A small audio captioner, trained from scratch.
Model: encoder activation prelu, decoder width 128, decoder norm rmsnorm, decoder activation swiglu.
Rows from block 3 of the text decoder, named by matrix and row number. Rows with one number belong to one attention dimension. Each number is 128 + 32 x the weight over its row's rms, rounded and kept within 0 to 255. All counts start at 0. After the name is the row's rms in percent of the matrix's.
# q: attention query (decoder.blocks.3.attn.q.weight, 128x128), inputs 0-127
# k: attention key (decoder.blocks.3.attn.k.weight, 128x128), inputs 0-127
q.39 099 [153 102  68 152 108 144 127 114 172 193 119 189  78 140  57  89 147 148  80  87 115 161 142 116 101 159  94 120 124 131 108 114 122 100 142 130 131 109 130 108 120 172  95 144 160  99 181  92 159 110  91 158 105 135  88 138 154 115 138 107 164 196 164 186 159  80 109 142  80 128 108  87 156 157 115 168 165  85  86  98 169 167 139  90 117 125 136 177 120 102 175 115 152 176 167  89 100 140 148 113 125 178 151 113 180 157  56 129 115 124 107 183 115  91 127  99 112 170 156 144 105  83 183 119  95  85 140  90]
q.40 104 [120 122 143 115 131  83  82 123 170  88  83 118 171 151 144 131  77 185 140 170  99 109 107  82 132 134 134 165 158  96 125 134 182  88  82  79 101 156 129 124 145  98 168  90 143 174 153 126 169 159 102 124 133 150  84  77 117  93 166 145  94 168  91 155 145 100 169 131 138 157  99  51 105  59 144 125 186 151  67 121 124 105  74 151 116 150 133  69 131 147  93 124 110  79  70 122 163 124 168 101 142 113 110 163  83 140  88  83 113 113 166 102 111  99  64 152  67 151 129 101 152 157 101 108 145 147  90 103]
q.41 084 [138 146  91 102 175 124 132 122 159 144 153 106  92 157 132 145 118 125 125 113 123 116 132 168  75 154  82 145 122 170  96 146 134 150 146 100  95  64 120 182 138 108 113 125  96 102 108 117 238 137 131 109  95 130 123 110  97 117 160 135 117 160 173  83 180 116 124 152 110 109 109 101 151 154 119 134 130 133 134 125 131 148 145  85  87 141  86 186 181 144 113 145 136 149 157 149  86 109 142 122 144  32 180 123 116 131  87  74 102 156 117 119 128 148 187 141 130 212 148 118 176  86 147  17 181 174 150 118]
q.42 097 [ 78 121 162  78 149 104 119 122 143 119 127  93 110  90 171 181 139 128  99 128 183 109 104 137 134  95 121 148 108 137 133  85 138 198 123 124 140 169 172 138 103  81 137  98 178 122 152  84 161 100  71  87 129  84  89 129 154 172 136 122 129 122 117 137 125 166  53 140 181 134  92  81 106  90 140 111 161  80 110 122 121 104  79 147 166  93 134 116 133 145  96  92 180 133 156 126 146 105 192 185 187 138 136 108 132  34  98  99 111 104 134 164 146 115 123 154 120 135  58  60 174 158 117  98 121 157 135  76]
q.43 092 [ 79 114 176 129  94  91 110 115 111 119  82 132 183  90 191 228  55  77 132 115 174 134 171 128 165  73 118  62  84  83 178  95 121 158 126 137  92 124 167 125 175 152 101  88 150 179 167 125 141 135 147  86  80 109 160  63 134 139  80 127 102 130 115 105  99 216 105 164 128 140 110 122 128 145 137 104 109  94  97 113 120 103 156 174 180 143 149 109 116 129 116 141 146  81  98 109  91 121 134 105 172 110 162 151 145 162 143 112  87 142  91 130 168 129 175 155  91 105 104 123 108 120 118 162 135 137 137 122]
q.44 079 [ 78 122 119 127 117 182 187  68  80  98 139  65 161 155 175 136 162 151 168 128 129 127 117 164 124 141 181 114 131  98 113 154 172 132 187 118 129 133 158 123  94  87 141 136  87 160 138 142 123 170 120 133 138 111 131 160  64 118 155 151  62 105 141 147 137 118 144  96 180 157 149 160 204 149 152 115 142 119  56 111  82 131 107 206 124  95 139 158  85 146 106 129 124 159 116 158 159 155 146 159 182 133 154  65 122  58 141 175 129 108 122 132 103 146 120 101 167 114 145  74 130 184  89 102 148 193 109 108]
q.45 117 [143 113 155 100 129 188 122 136 121 129 119  78 111 146 159 197 114 121 120  86 148 114  88 130  94 204 108 119 144 149 130 115 104 130 159 137 153 142 141 144 147  96 118 148 156 167  72 160  88 136  81  79 154  84 120 164 132 150 116 138 109 106 108 161  80  97 104  35 132  77 108 144 145 117 144 134  62 210 147 131 106 163  92 170 105 100 132 111  86 122 113 136 141 125 169  91 136 127 158 146 180 114 155 175 129  94 196 143 145 122 121 154 169 162 203 120 163  74 116  59 154 112  95 164 101 184 119  99]
q.46 091 [158  83 105 133 132 157 151 180 149 163 114 134 138 112  81 156 111 115 116 149 138  87 151 121 131 122 148 160 140  90  73 142 184  93 140  91 144 138 121 163  79  63 147 203 169  45 120  84  91 112 103 151 150 138 151 181 164 163 154 108 132  55 116 188 148 146 106 199 167 127 124 129 132  76  94  86 111 152 138  93 145 164  89 103  98 130 127 171 149 123 180 122 107 170 118  64 140  97 141 126 155 144 160 125 119  67 193 124 120 111 175 167 114 132 154 134 113 160  92 153 129 160  94 124 107  61 140 115]
q.47 087 [125  95 110 136 195 118 147 157 126 153 164 122 197 165 163 158  96 185 124  38 114 133  77 116 186 140 151 182 127 110 143 168  94 168 198 143  88 106 131 119 151 129 173 108 107 145 139 183 140 128  91 157 110 152 120 125  91 116 140 199 129 185 135 133 137 128 123  84 158 104 129 120  94 116 172 140  81 143 112 182  98 123  93 173 166 157 109 165 134 140 121  62 135 146 131 120  75 188 138  74  90 155  59 124 120 122 114  81 160 146 114  96 152 167 111 122 142  86 139 105 154 167 143 119 146 156 177 108]
q.48 107 [123 110 189 107 153 177 116 113  64 110  79  85 144  84 130 144 154 158 118 142 159  88 105 134 129 139  87 103 144 141 185 134 158 120  98 192 109 129  97 155  91 137 133  85 145 176 117 123 171 109 144  86 117 151 173 125 175 105  97 133  52 128 145 122 101 158 160  96 178 123 139 180 156 102 106 166 166 137 162 126 163 113 126 152 110 120 112  65 114 115 158  59 103 146 181 168 196 102  80 127 183 154 214 147 162 171 180 155  92 173 146 141 116 143 141 115  73 110 115 112 126  97  95 122 126 118 145 154]
q.49 104 [184 141 179  98 199 107 153  99 151 107 129 127 108 133 125 169 137 176 180 127 109 101  95 104 120 124 142  98 122 132 167 151 125 110  91 137 124 143 152 132 137  79 122 104 147 155 129 202 134 188 169 105 100  88  95 134 112 127 104 138 163 158  95 115 145 154 131 105 119 165  90 124 113 104 179 114 156 150 175 183 122 136 104 194  81 115 205  63 170 230 146 188 120 124 170  75 155 114 137 137 106 175  73 139 145 144 171 114 114 118 162  97 190 113 126 187 121  94 151 125 102 115 111 126 105 123 102 102]
q.50 097 [124  58 107 128 170 161 144 121 113 115 100 113 215 155 102 136 145 107 113  99 152 178 147 106  95 148 141 102  93  29 180 125 141  79 135 164 136 115 103 111 114 149 134 126 111 164 139  97 163 174 102 161 189 101  71 115 161 103 144 136  93  64 176 183  93 113 155 164  96 125 115 113 131 135 140 136 164 127  96 123  95 171 106 120  95 112 138 110 136 156 171  71 129 140 104  75 191 130  91 149 148 168 193 129 104 168 178 127 140 134 150 189 113 168 125 127 136 168 166 122 103 144 142 108  96 118 203 130]
q.51 096 [198  81 103 150 157  71 117 146 153 137 138 151 127 107 123 118 168 184  82 170 131 130 106 161 148 115  93 189 101 160 130 110 123  98 144 106 117 148 147 144  81 132 143 142 129 155 116 122 138  71 113  97 157 106 152 148 217 140  74 143 119  86 122 124 180 114 128 121 150 102 139  98 122  85 146 163 128 186  56  74 123 208 112 188  80 145 142 113 116 136 158  65  96 154  55 102 160 118 186 150 133  63 118 139  74 105 135 147 143 127 118 125 156 141 129 141 147 159 128 180 115 108 146  58 124  98 141 116]
q.52 101 [167  97 168  69 100  75  94 151 134 119 114 153 135 103 162 119  93  95 105 160 153  92 106 132 110 129 108 114 176 129 144 145 163  76 134 109 169 133  69 158 109 158 163 132 116 180  88 110 143  72 215 125  83 142 154 125  82  94 129 151 176 146 142 109 128 179 103 134  68 123 162 147  93  82 145 158 118 132 198 113  76 118 146  66 129 113 106 176 154 131 116 143 107 169 169 120 132  95 107 150 174 137 146 153 159 142  99 160 109 159 112 100  84  92 109 158  32  79 140 183 132 133 101 137 136  99 139 175]
q.53 103 [131 103 203 179 107 108  67 171 194 150 153 119 120 106 163 132 178 123  77 178 138 102 217  69  83  72 162 117 107 142 153  94 111 171 159 145 159 101 162 108 102 124 116 170 203 154 110  95 152  96 128 132 148 162  88 107  70 143 111 158 154 149  74 145 100 134 141 148 134 133 104  93 128 136 156 124 112 140 104  56 148 124 123  95 126 155 121 133 101  82 108 118  91 121 127 106 106 161 134 159 133  70 181 127  78 112 124 136 114 104 143 129 164 133 135  90 166 100  56 112 156  91  84 134 116 103 144  80]
q.54 093 [166 169 170 208 128  89 115 125 122 176 118 203 173 143 112 132  98 119 182  43 136 133  95 111 121 162 101 177 143  90 123 104 138 145 146 123 176 109 142 123  88 127 167 162 110 100 115 112 109 134 168 189  51 161 136 189  85 159 165  82 146 109 136 137 114 132 140 120  47 129 108 164 165 107 106 161  92 142 111 136 104 146 110 108 155 144  87 120 146 134 123 162 121 142 156  93 168 179 139  70 133 103  89 125 104  79 105 126 157 114 119 168 137 156  64 133 126 109 126 176 137 160 113  91 193 144 135 172]
q.55 105 [159  95 125 117  61  67 167 124 169 171 179 156 113 165 178  93  83 117  66 171  94  97 102 151 154 153  69 166 163 105  89 105 122 112 192 106 145  70  82 166 118 209 184 121 115 139 142 115 141 105 175 154 142 116 134 167 138 135 177 102 131 103 154 123 114  82 135 117  72  70 168 124 101 129 144 148 109 154 138 154 168 145 155  99 172  77 170 158  92  85 143  94 138 122 166 126 118 121  83  92  95 159  95 115 127 115 127 167 124 149 103 135 128  86 115  98 107 158 146 162 125 167 179 137 110 144  87 155]
q.56 092 [148 134 120 168  99  50 129 149  71 120 117 144 127 126  82 121 229 143 125  66 166 165 106 146 132 160 144 122 112 127 200 130  92 144 142 142 117  75 132 112 118 112 117 101 159 169  93 180  84 101 140  82  51 109 151  94  61 111  74 197  93 156 134 177 168 142 150 154 114 119 128 148 138  89  99 147 139 157  97 177 110 167 111 126 160 137 141 126 111 102  99 117  92 144 147 117  63 129 116 114  97 133 165 182 109 148  92 125  75 139  83 181 141 104 159  97 149 152 156 146 157 130  82 134 151 148  85 131]
q.57 089 [185 185 149 115  89 117 141 113 123 184 121  36 209 144 193 142 164 117 163 114 135 161 129 132 113 126 128 127 144 139 139 116 177  94 155 131 135 154 107 108 138 138 162  85 155 205 107 128 111 161 186 117 174  88 150 116 151 153 108 173  93  95 113 130 154  93 105 147 153 142 165 156 139 117 173 115  37 141 130 110 140 150 118 222 116 171 174 161 119 104 153 115 154 154 123 103  87 155 113 154 128 138 122 149 109 116 142 106 119 163 101  81 146 166  74 114 181 152 182 149 120 140 185 116 101 165 156 112]
q.58 099 [124 129 168 172 191 192 168 151 179 128 108 135 141 141  91 182  98 157  98 113 147  86  98 106 122 182 165  98 126 131  76 147 104 170 116 165 147 181 176 166 159 127 110 175 122 122 104 146 149  96  99 131 155 179  80 125 130 180 110 109  96 147 143 209 175 105 116 111  92 115 121 106 149 155 172  90 143 176 100 180 120 122 105 137 132  91 171  86  85 133 140 145 125 170 159  96 121 142 161  91 147 110  92 150 119 145 136 141 168  71 151  97 149 120 148 149 121  76 162  62  89  55 120 140 111 110 137  72]
q.59 103 [172 163 129 114  94 151 116 174 106 143 107 153 138  94  90  76 128 108 163 120 104 176 110 125  91  95 151 148  88 120 188 180  99 121 139 142 130 118 179 161 115 163 104 124 168  58 144 120 106  33 122 119 125  77 140 132 114 121 158  93  83  87  90 110  91 225 103  93 107 108 174 123  96 110 152  88  84 161 131 123 131 100  82 140 107  93 114  69 117 165  81 160  89  87 143 125 134  79 147 110  91 143 104 113 150  72 188 173  73 102 155 139 124 138  89 113 145 101  89  99 177 121 123 135 140 116 128 117]
q.60 119 [ 96 106 137 127  82  66 108 130 127 147  99 152 181 107 126 173  93 144 197 167 103 143  79 138 155 123 127 135  45 115 131 143  98 154 118 150  90 168 142 119  75 164  92 154 119 162 155 133 199 118 142 125  33 140 119 130 177 136 107 103 135 119  95  60 167 121 102 153 144 174 142 120 138 166 132 140 134 193 125 131 114  54 106 169  94  97 163  93 121  74 115 105 143 163 121 130 142 174 117 116 153 122  80 144 156 125 166  95 132  65 144  84 147 147 120 125 135 117 192  48  87 105 124 151 120 128 153 131]
q.61 094 [ 99 125 171 163 101  74  93 101 195 150 176 116 192  97 187 136 147 145 104 116 189 128  86 115 117 138 186 133 163 119 141 183  96 144 158 143 102 147 163 132 102 110 165 149 116 184 164 131  72  96 146 175  79 153  84 135 197 200 123 123 137  98  89 141 153 102  96 148 150 154 122 150 178 115 121 122 176 121 142 117 141  90 121 175 170 146  81 133 113 119 135 135 172 145  79 142 121 120 129 150 157 113  90 109 130 142 122 142 137  78 153 104 165 118 113  91 156 113 124 149 132 153  89 214 138 103 201  74]
q.62 097 [134  90 108 125  89 134 131 195 114 156 102 105 110 130 134 137 145 114 144 138 131 163 103 115 158 191 169 122  93 123 185 101 111  75 151 123 156 135 122  92 171 154 110  91  38 119 163 195 178 116 101 105  83  96 121 114  97 162  99 146  85 113 104 136 171  96 134 192 105 166  88 120 174  95 184 132 145 143  99 112 134 125 117 161 146 138 108  90  62 127 107 121 114 117 180 104 101  95 160 132  61 104 191 185  85 116 129  83 106 136 119 127 106 103 116 121 165 130 167 153 189  97 116  81 175 151  68 127]
q.63 094 [149 166 139 134 155  90 117 114 106 154 123 106 183 145  81 147 138  85 164 143 108 149 172 169 154  99 111 127 127  85 151 130 128 118 129 111 132 133 163  97 126 104 134 107 191  97 118 123 135 110 134  55 180 122 187 106 123 135 122  99 118  72  92 176 120 161 145 116 118  86  84 142  95 117 114  69  25 126  86 110  95 205  98 156 125 183 119 110 118 128 181 101  77  67 139 107  98 131 135 120  97  97 105 100  77  99 101 103 133 135 140 158 132 171 101 114 173 148 124  81 210 117 155  67 134 172 103  97]
q.64 098 [ 86 113  84 136 161 120 144  95  71 150 183 186 200 129 134 138 191 120 180 139 140 121 110 125 166 130 147  91 120 128 101 193 166  82 124 176 110 151 146 169 117  61 133 108 126 157  99 148 117 146 100 124 118 159 113  70 142 135 147  84 150 133 121 133 130 122 123 108  97 113  75  61 103 142 106  80  83 100 123  56  93 136 154 178 127 110  96 104 134 141  66 141 110 132 172 140 228 120 152 121 125  75 116 134 122  99 151 110 170 191 157 118 125 174 162 123  77 118 101 123 121 115 157 125 142 128  98 191]
q.65 098 [ 38  95  93 110 102 126 105  75 150 136 170 161 195 105 120 156 141  82  95 135 157 136 107 137 125 153 145 158 115 115 131  85  82 157 158 113 101 120 161 107 198 172 163 136 109 116 130 160 143 155 116 131 131 162 183 114 156 105 124  91  97 124 135  96 126 149 124 152 163 139 122 114 109 123 124 145 107 163  66 181 103 128  75 157  88  54 138 183 116 138  88 163  73 154 103 127 127 102 115  68  68 143  89 116 109 153 110  91 168 158 182 152 173  76 132 121 181 183 192  95 118 172  98  97 112 117 125 130]
k.39 101 [ 77 124 138 135 141 112 144  53 148 138  80 121 145 136 118  89  88 115 196 164 167 197 130 150 119  95 131 141 161 127 115 137 229 124  74 108 141 124 135  96 131 117 125 141 107 130 154 143 126 115 138 124  96 107 101 130 104 104  92 117 110 171 158 137 152 122 128 185 133 138 112 120 177 162 157  86 137  93 127 125 115 138 124 136 108 110 113 184 233 145 194 189 169 119 129 119 131  78 110  95 169 125 101 107  87 103 135 185 152 142 122 141 189 166 106 154 124 133  93 174 119 145  63 153 107 145 174  46]
k.40 103 [129 181 116 136 123 115 137 176 161 202 138  91 118 121 145 169 195  70 135 122  90  78 144 180 179  94  96  82 149 132 166 164 165 169 140 134  71  99  76 152 168 139 121 152 173 157 149  85 144  93 111 120 122 100 172 138 125 113 128 168 159 154 106 100 135 158  81 137 127 121 122 104  69 114  38 119 133 106 128 113 103 138  98 110 136  92 160 115 146 130  90 149 129 181 121 123 131 155 168 183  76  94 123 156 140 125 115 194  87  99 117 111 124 118  83  94  97  82 184 138 108 123 126 137 100  39 115 138]
k.41 095 [ 87 173 118 116 129 149  81 102 123 102 110 119 130 126 141 154 114 159 107 119 156 146 156  92  80  72 215 143 128 109 141 118 123  69  90  98 113 138 143 171 149 106 123 103 119 150 172 162 157 107 155 226  95 132 119 128 123 142  84 149 115 150 134 128 170 104 134 128 114 175 133 105 130 143 125 113  61  90 176 167 134 141 157 164 173  68 239 129 131 122 173 187 116  86 160 149 116  98 139 137 147 155  89 163  80 108  62 185 108 153 121 151 181 132 132 105 158 118 159 154 153 151 121 187 129 105 123 144]
k.42 105 [151 134  81 134 181 159  93 167 156 131  80 119  87 119 127 192 136 115  79 154 130 175 108  82 127 112 109  86 103 132 164 183 119 145 145 146 100 116 177 112 118  70  86 178 171 136  80 173 122 146  60 179  99 172 138  84  86 124 136 150  92  78 175  91 126  84 141 196 149 111 154 146 128 177 147 133 101 149  66 139 153 144 103 147 109 172 132  83 165 100 120 128 157 115 106 110 159 185 118 131 122 114 181 117 166 121 130 129 106 154  87  80 120 161  97 119 127 109 120 158 137 141 151 125  55 106 180 180]
k.43 086 [186  96 197 141 162 133  69 218 147 115 146 126 130 131  98 148 145 116 124  79 122  95 124 139 110 172 163  50 117  93 165 162  84 185 115 154 119  90 119 116 151 133 133 142 154 177 129  99 115  81 114 171  91 148 117  81 117 130 145 124 124 130  52  84 127  51 107 161  95 122 132 152 175 177 131 141 144  85 142  64 145 151 120 124 131 103 153 212 143  91 102  94 127 105 129 125  90 180 143  84 129 113 141 195 140 138 165 141 147 154 112 103 127 177 128  96 147 145 158 144 110 128 162 118  93 116 169 173]
k.44 086 [141 120  32 114  71 133 139 137 118 128 145 177 159 115 180 149  92 182 115 178 121 131  96  97 113 158 104 198 128 162 152 159 128 117 110  89 133 113 116 118  94 167  80 100 154 115 112 153  72 141 155 119 119 131 162  93 124 185  91  95 122 104 130 114 116 100 124 141 111 101 182 129 145 151 122 170 117 127 120 135 106 101 172 110 199 139  79 152 101  98 170  98  70 161  67 133 164 163  58 142 132  83  74 113  92 160 148 131 150 127 124  84 160  61 127 127 158 107 145  89  96 189 141 135 121  74 182 141]
k.45 117 [114 130  71 141  95 173 105 115 178 103 111 159 169 104 124 113 102 155  83 178 136 181 116 125 132 134 211 147 173 163 122 128 113 154 135 217 129 192 128 115 176 111 119 152  76  61  86 153 173 133  76 152 132 143 131 164 136 158 157 132 144  90 123 105  81 115 163 142 160 127 128 135 153  92 113 118 125 124  86  82 183  91 154 165 115 164  80 145 124 157 124  84 171 135  97  92 139 178 123  95 186 133 129 122 132 141 148 102 105 116 114 129 130 138 172  86 106 107  84  81 148 213 140 112 113 164 165 181]
k.46 093 [165 179 129 135 139 105 172 126 103  91  99 127 116 111 116  91 137 128 149 158 188 115 132  76 138 111  91 108  99 125 140  80 114 109 148 155 127 103 210 182 113 162 161 120 211  72  43 148  94  94  95 114 153 162 180 115 124 110 136 139  92 116 156  90 168 168 167 135 111  80 104 106 143 141 116 114 101 198 139 110 178 165 151 114 150 113 135  92 131 127 209  76  75  98 129 172 173 131  88 116 160 148 166 128 122 151  99 100  78 138 109 118  85 130 165 110  75  97  79  97 150 131 131 162 123 149 114 121]
k.47 083 [ 98 118 148 171  98 117 198 133 147 123 160  79 158 136 104 138 110  88 114 147 154 118  78  99 111 118 165 210 132 119 103 115 191 166 140 135  90 141 101 111 125 107 116 150  97 131 162 105 170 130 153 178 116 121  58  73  48 120 142 102 160  83  61 132 169 110 121 205 152 153 139 150 117 104 126 101 150 125  88 105  85 113  85  86 145  66 195 135 103 150  96 147 137 167 124 116 114 123 145  92  65 131  98  85 144  86 130 115  92 144 127  74 134 171 130 100 109 139 152 131  88 179 161 123  93 155 171 127]
k.48 105 [179 101 112 112 169 160  86 151 118 163  97 150 126 100 187 117 110 144  90 104 135  76 122 178 158 120 176 119 137  72 159  87 117 154 106 121 127 186 112 172 116 130 175  76 150 117  94 157 147  82 101 130 116 125 125 141 136 166 136 132 132 141 121  70  95  76 163 126 155 135 147 125 155 145  87 178 143 159 119  98 119  67 154 100 180 109 171 142 133 147 121  68 141 182  96 141 143 129 134  95 121 117 144  97 171 177 150 184 192 176 184 138  78 149 141  77 193 139 124 138 147 109 111  65 197 109 115  81]
k.49 100 [123 125  88 162 124 141  90 199 154 149 143  77 125 177 138 112 140 172 138 117  93 144 107 182 165  78 100 107 137 112  94 127 148 176 168 155 122 128 110 109 103 105  78 185 138 125  93  77 174 130 127 123 186  79 197 130 164 118  71 134 176 117 139 111 102 119 114 121 165 179 155  89  81  56  95 133  60 103  87 129 169 126 121 110 126 130 135 158 129 142 123  90 139 149 177 155  87 145 181  83  83 176 133  78 176 139 114 102  68  98 148 136 140 147 130 103 122 127 185 107 135  80 129 105 163  99  86 132]
k.50 102 [139 107 110  94 123 139 164 106 133 140  80 163 148  84 160  73 154 166 148 170 109 164 143 183 121 154 144 151 178 112 178  99 181 144  96 149 126  64 160 135 102 156 228 117 112 129  86 100 114  86 166 187 111 114 156 100 184 180 103 133 148 154  96 114 132 167 102 132 147 105 106 113 132 165  36 148 179 150 167  90 116 122  93 166 196 131 104 139 105  89 164 107 169 134 112 134 101 119  75 101 105 110  81 101 107 139 134 139 137 154 120 103 136 109  96  68  46 125 119 115 127 116 126 144 104 107 154 135]
k.51 105 [111 139 147 122 143 184 151 148 119 129  60 127 111  73 145 151 144 110  99 153 100  84 128 138 147  99 178  99 155 100 162 127 208  99 133 106 143 137 127 135 119 101 126 132 170 130 134  98 164 176  59 145 182  81 122 147 168 121 140 170 114 131 134  98  94 179  64 111 177  99 123 157 102 181  94 115 127 132 126 183 137 168 205 119 170 128 112 135  96 143 174 121 139 138 122 195 149 121  86 151 144 145 214 119 131 128 147 140  80 166 142 129  92 137  65  69 101 104  63 115  94 116 102 179 115 144 141 166]
k.52 103 [132 132 146 143 170 111  88 100  85 125 140 101 136 118 102  95 171  83 147  69  89  79 111 150 127  78  97  96  98 121  86 132 126 144 125 106 186 137 168 157 168 118 173 106 166 122 126 129 121  91 141 160  83 109 172 135  85  84 153 101 150 140 156 155 130 183 112  69  98 187  67 126 162  74 135  97 152 150 157 149 103 125 159 155 133 120 131  93 159 134 118 108 166  90 204 125 135 194 168 115 208 126 145 117 155 154 164 138 166 139 135  91  87 154 112 126 200 143 130 100 188  71 118  88 100 139 103  92]
k.53 106 [225 125 160 131 175  66 130 142 156 135 137 183 153  96 120 134 146 137 128 122 145  88 179 125 120 196 185 136 177 130 122 165 124 114 165 135 155 126 140  94 157 142 143  88 162 148 145 141 108 118 120 149  60 136 138  90  65 123 178 112 127  51 110 149 126 129 144  80 118  63  93 126 140 126 122  92 140 125 138 120 105 138 136  99 100  99  88 118 200 149 137 143 185  97 147 112 146 145 162 143 154  97 191  55 148 119  86 166 111 105 110 196 117 121 127 138 146 111 148 115  75 208 135 135 101 148  98 172]
k.54 093 [ 21 192 170 152  87 150 138 107  95 139 141  95 134 145  98  70 113 100 107 136 210 126 168 135  54 133 113 148 108 157 107 108 115 138 153 121 141  93 105 140 142 204  86  93 130  97 150 119 133 133 159 144  78 173 134 164  85 133 141 116 165 188 107 179 129 159 112 135  63 102  74 131 134  85  74 138 139 123 156 110 168  84 133 102 152 172 141 115 179  76 121 139 138 107 125 102 117 146 192 157 108 151 124 116 179 142  89 132 130 147 164 140 139 126 173 152 181 126 106 123 131  93 167 133 155  82  97 109]
k.55 106 [108 126 142  83 128 148 159 116 111 140  99  42 166 102 126 104  91 124 139  75 109 111 100 102 121 109 192 147 112 145  91  44  99 103  99 119 193 202 113 104 122 108 120 134 111 122 161 102 104 181 124 129  97 148 164 109  77 144 135 158 174 163 188 124 147 171 133 140  79 167 102 169 121 152 145 112  82  92 141 152  83 117 146 168 127 147 140  38 142 156 116 145 134 144 105 150 117 116 146 163 144  83  85 154 105  84 171 100 186  77  91 125 152 117 132 160 137 151 104 130 154  65 127 142 169 166 162  84]
k.56 092 [ 88 108 135 156 161 141 120 139 134 112  66 124  95 142 177 189  97 101  95 114 167 111 106 131 185 157 197 143 146 143  81  98 178 109 157  80 126 127  90 137 125 155 125  88 140 142 169 169 150 134  99 133 133 136  62 122 198 152 127  79 173 101  69 136 109 109  92 109 151 164 116 103  82 124 164 123  87  95 137 121 146 116 131 105 100 102 128 196 158 122 121 118 188 150  86 162  85 144 161  97 181 150  99 121 132 116 141 134  99 115 168 174 153 193 125  98 197 138 126 161  77 177 136 114  73  71 144 142]
k.57 088 [118  88  99  96 139 181 139 142 154  68 120 101 172 136 157 146 148 144 110 112  69 132  90 157 120 184 124  91 185 126 111 139  80  83 145 143  76 172  95 118 120 172 140  99  99 112 124 129 168 146  63 137 148  79  90  79 123  98 112 194 103  71 114 116  94 149  61  75  96 154 152 169 128 168  80 121 126 115 163 196 116  99 145  79 186 147  88 141 112 145 137 105 131 141 147 179 158 146 110  86 132  98 137 125 121 140 158  92 152 157 107  94 111  86 145  62 114 122 120 109  93 127  86  70  86 165 106 145]
k.58 091 [129 165 131 141 137 159 162  29 118 114 112 145 144 118 125 105  99 108 183 151 115 148 163 142 178 134 135 146 148 115 147 192 154 150 140 187 121 130  72  98 137  89 147 124 132  96 138 100 142 181 131  83 114  81 143 179  93 141  90  65 157 105 101  94 124 109 202 171 164 143 122  64 121 114  71  99 110  87  87 104 184 136 200 112  84  95 170 192 157 136 162 119 139 109 147 100 162 159 153 129 132 152  83  83 100 104  64 139  98 132 145 119 125 141  85 124  64 107 168 145 126 158 149 143 136 139 119 135]
k.59 098 [122 164 102 118 133 124  96 147  94 143 117 127 157 131 152 106 101 171  63 126 140 112 151  79 134 142 103  66 156 181 163 133  99  96 153 140 131 117 114 114 119  97 142 120 141 148 112 145 134 185 171 113 148 164 201 121 106 226 166  86 152 160 128 144  90 179 139 122 158 143 138 187 114  98 137 129 142 206  95  93 185 107  57  74  98 165 109  98  62 158 122 123 161 110 127 103 113 140 100  86 148 171 182 151 153 123  98 138 133  88  97 126  68 179 176 149 120 162 122 185 128 103  85 104 123 108 113 134]
k.60 117 [163 120 140 159 104 157 141 129 204 105 134 109 175 180  95 146 111  76  86 174 102 126 156 143 155 103 100 117 112 125 163 147  69 137 114 115 198 126  97  98 115  97 134 128 111 172  84 119  48 174 138  89 193  88  94 103 113 214 102 127 134 163 184 118 123 105 172 166 135 129  36 163 130 106  95  89 120 102 144 131 107 187 171 127 104 123 125 207 133 126  97 113 139 159 165 106 101 150 160 156 130 185 156 138 128 120  90 147 152 178 119 145 135 148 108 136 119 155 125 108  98 134 133 145  73 109 149 106]
k.61 089 [157  90 154 141 187  93 136  69 138 187 140 140 164 132 104 200 124  99 177  98  84 124 153 147 142 166  93 127  99 107  99 130 103 126 157 123 123  59 150  57 103 110 118 145  77 142  83 123 157 113 100  91 133 108  55 143  98 110 129 161 104  66 132 176 102 171 147 115 142  54 127 153 156 147  79  84 127 119 158 110 109 167 143  69  86 195 124 185 118  96 167 104 143 136 111 147 128 212 141 135 124 161 149 115 140 137 130  81 153 157 153  78 152 168  99 115 149 133 147 111 119 108 142 104 148  93 150 165]
k.62 091 [ 97 167 116 152 115 211 126 136 133 128 159 148 187 155 165 148  94 116 139 128  97 149 179 152 171 151 132 141 118  69 121 116  97 120 141 108 126 103 104 138 139 161 107  80 169 109 176 163 141 197  95 154 159 106  98  93 157 247 105 178 174 186  70 156 125 164 120 169 122 176 133  96 127 129 119 184 115 122 177 142 189 160 120 100 119 101 161 107  86 115 112 166 144 130  77 130 118 124 136 113 180 106  74 104 111 117 170 148 128 113 115 139 106 151  99 149 124  94 182 138 119 119 124 160  67 133 160 164]
k.63 094 [ 71 179 135 145 124 171 128 198 144  80 134 119 158  57 116 127 113 165  76 103 157 112 161 120 130 135 121  83 175 180 129 117 105 122 136 175 100  90  74 126 172 213 188  94 131 153 126 143 161 114 114 177 143 167  85 107 111 108 163 115 123 126 132 127 163  90  97  89 110 138  82 154 113 145 164 204 134 152 148  82 198 111  89  94 153 111 167 151 104 130 117 159 140 151  85 150 138  97 153 131 129 129 192 138 131 152 120  97  99  94  92 131 112 133 112 130  98 154 137 122  41 140 114 149  66 117 115 172]
k.64 095 [ 74 161 210  89 160 157 196 138 129 158 165  94 123 145 125 192  66 121 130 121 113  98 144  80 127  91 102 101 111 154  78 146 182  80  79 115  73 103 102 146  83  83 145 148 124 128 108  93 199  70 132 110 106 114 111 156 138 107 160 189 141 118 115  79 120 122 180 161 127  94 153 168 126 110 136 119 112 109 165 155 129 198 125 101  72 129 102 154 209 129  81 121 132 101  88 126 173 111 134 119 123 119  85 163 117 109 124 103 123 123 141 131 132 103 151  99 130 163 108 111 113 112  88  91 204 136 108 145]
k.65 105 [ 95 107  99  76  97 151 197 191 145 126 148 165 121 173 165 109 110 161 123 137 130 130 102  51 107 128 130  82 133 114 166 173 102 124 110 142 126 192 116 171  97 188 129 162 137  83 114 146 155 104  77 133 122 141 140 132 131 155 148  96 183 104  29 146 171 108  31 157 172 195 159 116  93 121 181  96  63 112 116 133 163 196 129 151 135 123 140 126 120 116 115 128 113 180 144 194 117 130  95 113 111 112 120  97 125 104 139 136 127 150 133  94 121  94 135  80 104 126 134 164 114 129  97  84 139 119 142  96]